config.toml
dataset = "made-up road signs on poles"
num_classes = [5, 12]
norm = "layernorm"
label_smoothing = 0.1
muon_scale = "original"
momentum = 0.95
max_steps = 8000
lr_schedule = "step"
Rows from block 9 of a small image classifier, named by matrix and row number. Rows with one number belong to one neuron. Each number is 128 + 32 x the weight over its row's rms, rounded and kept within 0 to 255. All counts start at 0. Numbers have three digits each.
After each neuron's rows are labels from the 100 images, of 14848, where the neuron reaches its largest size: "lies over" is the class under the peak. Only what is clearly more common there than usual is listed. The data: made-up road signs on poles. In brackets: how many of the 100.
# u: gMLP up (value half) (model.blocks.9.mixer.u.weight, 336x256), inputs 86-171
# v: gMLP up (gate half) (model.blocks.9.mixer.v.weight, 336x256), inputs 86-171
# out: gMLP down (model.blocks.9.mixer.out.weight, 256x336, transposed), outputs 86-171

u.277:139168067038112179184113125151079132063048132169128139128105157155128091115113186230072086158128143199115128128152171145083154176071158128158135128118139101128128071154162129125144155112128156153072128128202102128088128163191121096128056128094128128062145099
v.277:089156102089155160128050128195135128115071128128109116145128128139099125158091146118109142102128117093199176179108176147105146128173049128056129134128107128106128155128128155154096182094110162099070119101177128128164117083131054128108111174128094128158117128
out.277:128072128128107113080075128128058128107138192128134197122091128103182179148128180000159128103128182128149115097084143128156128116150169200141140210152153121128083119123128139128096121128122164153128142108128146088128154096155128149119091160144119106219128130
lies over: backdrop (100)

u.175:184155125128128105161128082156131108059133091128161027128094165119163180128128127124191074095101185213128144160128149128128128156128143128128118151086128065183133128128128039151187151161091125114087122076128088120084097098120128139134141128080148128113128128
v.175:181128128074128128175169128166129128142070128128126128149122128143094088132128128125121128077158128208128128128085172128169128091177128162106105149139101113120128141136137126128128128128102156133084066109191141128128095127096134158060144153150128128090146128
out.175:104130128128100145149038155142191128134127128176100203128065125146128068128151128090128157128155125128193135128087056065079128111126103104128177128153145184160120161119128186123070179124110081065125208145128130167157179163159113084128118102149127140183074093
lies over: backdrop (100)

u.135:084128164134128197175128123128138157084154159127112099128132200128128064060086128179128128067098138124128128124128156126110109130078128128134128155145198156047115128128128128166111152126084147120148128134157166128119158172098117128097128130128142128113177181
v.135:166128127080156128128128127119128130110170128144158066148128212132128128111128128217120072162118121128128067128128086111079062128128100180095108128172094128165128128176097128128128128046089167153123069169128165110053124144128128041044150179076102098101177128
out.135:128133128101115143128153153128120091128141128105182206128158177166158179128143136128128168166128128179169201137128174164050087101116128105135123128131114155128128172103155022128142133137108140198089128068183074128155133116088123157169184131128138135128068181
lies over: backdrop (100)

u.63:072128128137152086113172122152132089162093096185128011128128128078103111128128205170103115093104128169128130116148062128084115123101107137125112095128209177128194128095088128128179214116129093151179128128151128139136128128130163093114171128148127130128171128
v.63:080155134133167146191128128208128104117181060057052026120121128128146096128148158135110128134175102108128091148193179158153138109149119170070128128129128128128176131147178128133128128144132073156128114102128123117069106185116142129178128104131136081144128142
out.63:155118094091128127153150128103144163140117128097128128128114128150086122128125128126077128134114128128128128075181128132114116149128101128108122128131101128178168128094172151099099091024128128104164128089128176095113155134090158128128137128129128100160188055
lies over: face (91)

u.219:128148075128111182108129138076128128081136097128122128128096158096106145124128104128120128121103190139192050190128116154109128128128128076128126128113128096185118106129128161142128119120115175128130068052176128128125165071040165230142128107164113097128164128
v.219:145128136128148177158128163194139177140100189144022162128128128186077066182128091203128128164081055128099131128107133128128128044136129139074125140128121114135128107131116149125128128128128158117104137113128149215087099176128198128154123088163128106154155154
out.219:166150163118115078170095131171144086128148151198092128091128066116175116127149160117099151114126128059128166218173128217128128075078170120099119128128128128103082083085059126055128116154134081139128128168155168128102128138128181108128128100152107061104070183
lies over: backdrop (99)

u.139:136125128152166128128134186144140128077083128100200089160094128128200142128187103157109111128099098097150128169097170128046076141094145128128137128128124145175199155048128155129070128013069059141098101187152125131116168159151141093128130128128195101128090124
v.139:149083128105125144124128111087125136128128128128124103248120103091128121128106163052195128189139153128128124128125081076128144128102152156107128054123153074174080146148128081100025114086097124158128159128094100122111158128128156172116143128111067134098178128
out.139:104102086117128131218128128135128152128170128104177153146081128187145140146162143091128128128128129128082111143103114068099121128106074178132161128136068128154128076124109148142128140128128164174103122101128128151133128128116105140141094152128072070166128079
lies over: rim (25)

u.97:192102128102117143124159123128128126164128174102128128166128128123165137190098099128161128128128099132128128136179087130128094093128128148082128146159130174112179142087128107128128130089105185088128000158128196184079179113114103161088128128083149153118046148
v.97:128168160113184075088133143108078089185128090143128149134112122183128128094188128102081175159162188147134105137066155096144140128128055098130128104128152113067084110144128103121128113092078128164194205103194128128169128150125095092155144128167131102165120128
out.97:151122145089112126121166127135098069152100159187151145171039117153128136221079137193104148130076160065081166083123099128124117066098142128104062174164076057165108191136128170157084143115128128164137103109144147149140151082131182188196077131142087128116149124
lies over: symbol (52)

u.207:122126152070115128166157121153101105099110137121199087066112200175128128187103068199171103106162133140128100128060128151128139133128128168067047128135080118119147120121128095128097092128128158121119149089210193119113128161128123146075115150055134178129125128
v.207:128128128083147128093143128123128143128125111097107145187101059144155169163181128128061159134093176084122166046093128128128110128185128128120144141076128198075139098128077112184160074167088140128075159113197128164190128151134110140150103106120114091128158129
out.207:125139147183128108204160109090142128131190163081133128161146128154157133128109128125128136148082072183114128128104067128097123172159142140128166158143123123163152068111128111121088182062128114126128066210074147087092164117113128150128164111154141126128128106
lies over: symbol (73)

u.317:106115152128085140163136139128111138128186128128067162165162089128097094128149161185129070179167128189136128103130125088128109154121128128128128128128128048138176128128128128149129223128144128173120128103118119134118108216128107098119128123129135105149148112
v.317:171078128151128098037074128068173128062161197128136162110150109158086141128130128127122128095180087145147180110124111157128170128143161193123085135097151128111192110098111170079175119116159128140153128197108128142188092128107084075075128108095114111128174128
out.317:068142123121130093098161128118128148111111054128140128136184081123128115128083177152184085135115116159128105093075090113120132128076128120136069128116144148085128121160176128128165104124141116128117128170128125166085108136138159134066128128117128119128122125
lies over: backdrop (100)

u.114:118135161128134080053101118166101184128112154163070122113128128128088120182200128172108063120096068169128108144128128128143155136059201128121103128128174095163128081118163153127084122128128157149128203123144142141128068128145128128180146128180128093169128074
v.114:205128149138128128098128064078128128156128107137137128128091128128100128128053128138169128128128102128009128172145128073128092128077128128084079104128158130083144128128141128128128108128152128128038143128128128128073137020113169057128230154129128141128232136
out.114:114128148082105176176108191086079123145185127152128139128150171089128128098111199128170189128147128098142076051128146125139084128122141092079113128128108091128120150144152128100124122079176102128118140128091128126148158125176132128099085059146181133128122128
lies over: face (92)

u.288:128127153128097173184170091144128082162198128128122113128059092128123129128141128128116112179128198077115106101117053128128128117156128128056128128128255086115109089162128094128133128086120108135105089128128151128128177083147144086117176183128122128128145128
v.288:150167152082128155128062128097158140105119141158065114115092128063146102128128142162149080071128105164177091170114167160184216128090183186143128119138128128111134135089119128233093185109081082150162132086149163130129148067103128108158166094160139126160166116
out.288:170128209122128128128158103128088060134105119145081128150149162128113128076167176205161158098116164123098128128128128150118128128146115168107174120128128172128053169073168147111128086128128077081111120130151154167141191128167024186166111183106128068041128087
lies over: symbol (59)

u.176:128224128135164161171128149159190116117138128128144168128078080128083144128128091156122128074092128067199125128128108068115196128170157091102128128134190231128134128128128156126128129054131128119128128105119128128174094141176128145145095128128139138128128146
v.176:126094101128128197076127203104110102066059128154173170144144067172128128128095094095128118104162059119108125107128137149072128128128135122128128063128086050169128128158163138155128128128146163151128114115131143167108068148128143122128173128128128105125121127
out.176:092122099138128075140146134178167128157088120105103128128156128128128128138138166114130220128128128115022128113128112128128128104142128128128128128128050077129128117128102122146122188186128128155128128189128128128176144118094128128128138072147176000109128070
lies over: rim (36)

u.292:107205089116128128128116128103141128063140182128122128139128134150128074127129132116128156143095110163111086168104204104128128128128113128097152099081125216128062186128086146128094166142181128101128128113128156146156143067123094070123185087112133174212119128
v.292:143128128074180128148189124182128133086128080109116123164061128128096128128165193065062144155128128087095190156135128180103118128140140096144112086172136134128128128100202128128128128102135167103111123109121092155054128159159161097121128170103086132128099128
out.292:128169129128128143099105103128098176166128104142128128107089097190169177070127153144138128128126043169075048192151147094116128122153164167163077084137097116158175147169156128082086114121069052188166072126134128128128128145155110158128128128128134074117128068
lies over: rim (26)

u.233:128118120102198133137064171128145128128116169157128128128197128161129156190128139152185067083128072159105184105128128084098169128128107196166128119215102062175154090139060128128128105138080124128139128128128171087128099105136114131158157138212145114189128137
v.233:128128086160075128126165142085144120107095133128184087128128161165128128128088199128083119088128128122132110160152128157056128157148128122141128128128128135128139067089166128104116170136086173178128128174132139128145085094138158136128137128131140090128079099
out.233:073146143127140086208155128172130156128128208128103127155075121128087173123128088138075194139128107105161128137035080128128128095167061128115168134121226159152176152128084128116113128128154187163133113125120099087199056128111127026130128085104156128162120160
lies over: symbol (47)

u.278:166164173121128145124087128129145128186091167128186136177193157079133119128179115128097128127201096128088128128091114107088128174110115111143137116165128128166106100138146106094068129128210122075140145128128149128169128128094102128178133128187193173127128115
v.278:131128130082118128128141089111118081128127173128114128082138131128148126129088128128149128135138078128102173178128128144089164103070144139128128120106128125050142089128115128128205163096170054141158128175128106072123128119123165128128093162101103100183093107
out.278:075172133131107097128128200130128128093113128155091149186183078128169128099216128128183096153080128134128049145105128175094128147170088071125082123146124081142128146090128118149130199136137128128113102128141152128087050128128128155059136128081139082154119128
lies over: face (64)

u.184:086190032128134127112128129058171159107153137113142147128137141219128123070209087158138128122128054212137145140068092128103130104115098069110080122145128114204128172128153129143128146128162093135128128128128106128136128119089113141145128144128128138185092136
v.184:126049165128106170128125095164120161128110091091105144170116148046132128125095128124062105130065172141138074128136141125165115193180124127128096134156123167152160128150104087228207118121097128128128142128051128103136190128128100148128133155128105128155128128
out.184:128128201160125128149179145128145128096232084113176128128128165183147108129094175087051097128126128128155118121181118128128128163124166038125128147130117142128069128128128128120114128115128132128179128164128119130154150143145105048128061133193124128128164089
lies over: rim (33)

u.212:156101169164103101151176128128139128160100125148102154116100121128107076203149106155055121147128128124136164128128128085091155105128095128135087207130128128118113088182128089174133042072105128128100165159128128080095128128073133128131128100104128097121128128
v.212:169182089106139148092147128127128128080121083128151151125128177089103224161081136115089132117113150135091112128074077093139079173108128132114128089133128095169135171092089119224104128108140135016158147128178088143184111128141159128128107154128128148138128161
out.212:053128090054093136182106080142128110128128115068162128104090128164179077128183144128130223075128158128133065128128095233128115115125130136108214128128160195166139079101118127128148128128130105117128092071150128091159132094102128159128128128128106128197128090
lies over: face (52)

u.141:122173082117143087128128075144194128155053128116128050179123131128111128093082140128165128115078096124098119120149162090114128128136087108114102127143073194113132112162125106128142194180100155117164148128121094122124128128115171167208137148083134128042076121
v.141:163121119124103128159096096160125086104153124085166168135128181179176127101083211128128091128128082128142128166136115111147070128142140128135160098076100141126112177103139179128170128131122128119128129196128128121128105093129148073152128156138143117109100128
out.141:120216128091128179094128170031128171102153128172093128091128143100130098093194120128161143128128067187164245127177082128128165194047158127108128128166120128167171116105151091162157111121128105105119160122133152128119128158090086060128056128187177128138128122
lies over: symbol (68)

u.52:128094132128040128160128233128106084128128095096119128112128128128128128128128128199128123100128128128157128108128128128128128128193079128092128115128128146128105128102128131113128128128158162111202148128071079128128080140128157128005128188128136043137128128
v.52:128128181128128128128084195099128117202128088128128128121128128128127128139128128128128128080128227128119188128128116100128128182128178128128128128102128128018128132128080132211128128128075128128128096128179180128177128128128128100128128128140192128128128239
out.52:160161072128128155128152085100125146128128210128094157128128112101128142147128128138128053149057105135128128128128128128128083197112128057161179128128175128128056128139128145119128173128128110109114120128177128139098215128128100080233128128153130177058128128
lies over: rim (28)

u.84:128115135104128057128128128128170118097128140138129128128126093110128146204120040111164128121128128154044149126137074128098197127124151128128080128128128128084128128095128210128147128165154128068142128128098128128128128128089089093128162182125142081128174128
v.84:144112117170119128109086159148128128105128128176128038128123128128128188115063128093161080179128128128128128128147105151128102128128128128128128128151128128128141128116128128128114105154128128131128162051108128128128127128128128128128212128128096113215187128
out.84:107128128147110123128112128143027115156056128128182128128112148100128108095099129029128191128147120128128068150090128149128083116088137094128128104128128128111128160128205128128136148128108083128110128126145176128157128128096154149073118128125092145128128128
lies over: face (97)

u.68:103128128190173128076128133091184089103128177154128128128140054128128128108128191128128076093128128141116121128128128128179081052140128161128183125174154168101120106172128128101173177142100128128124151088138106139185154125084169173128136128056136166058128189
v.68:104128163107110176128068114187128176159042100195128128087118174132128128090128070048128220058145128162133128126128138128123047138139087199121088102138128144067096128171128117128154132076154128102128085128128128143121112151172128153079128128065128128136097164
out.68:128098078096113175163128141161128105128180065107110090133181186082128159163128148135104132132128106067094153128128093128128200100089127128176161183066128120128159128119195123179131128071131128128101201128128128145128022112128104183128128125121175128116188128
lies over: face (66)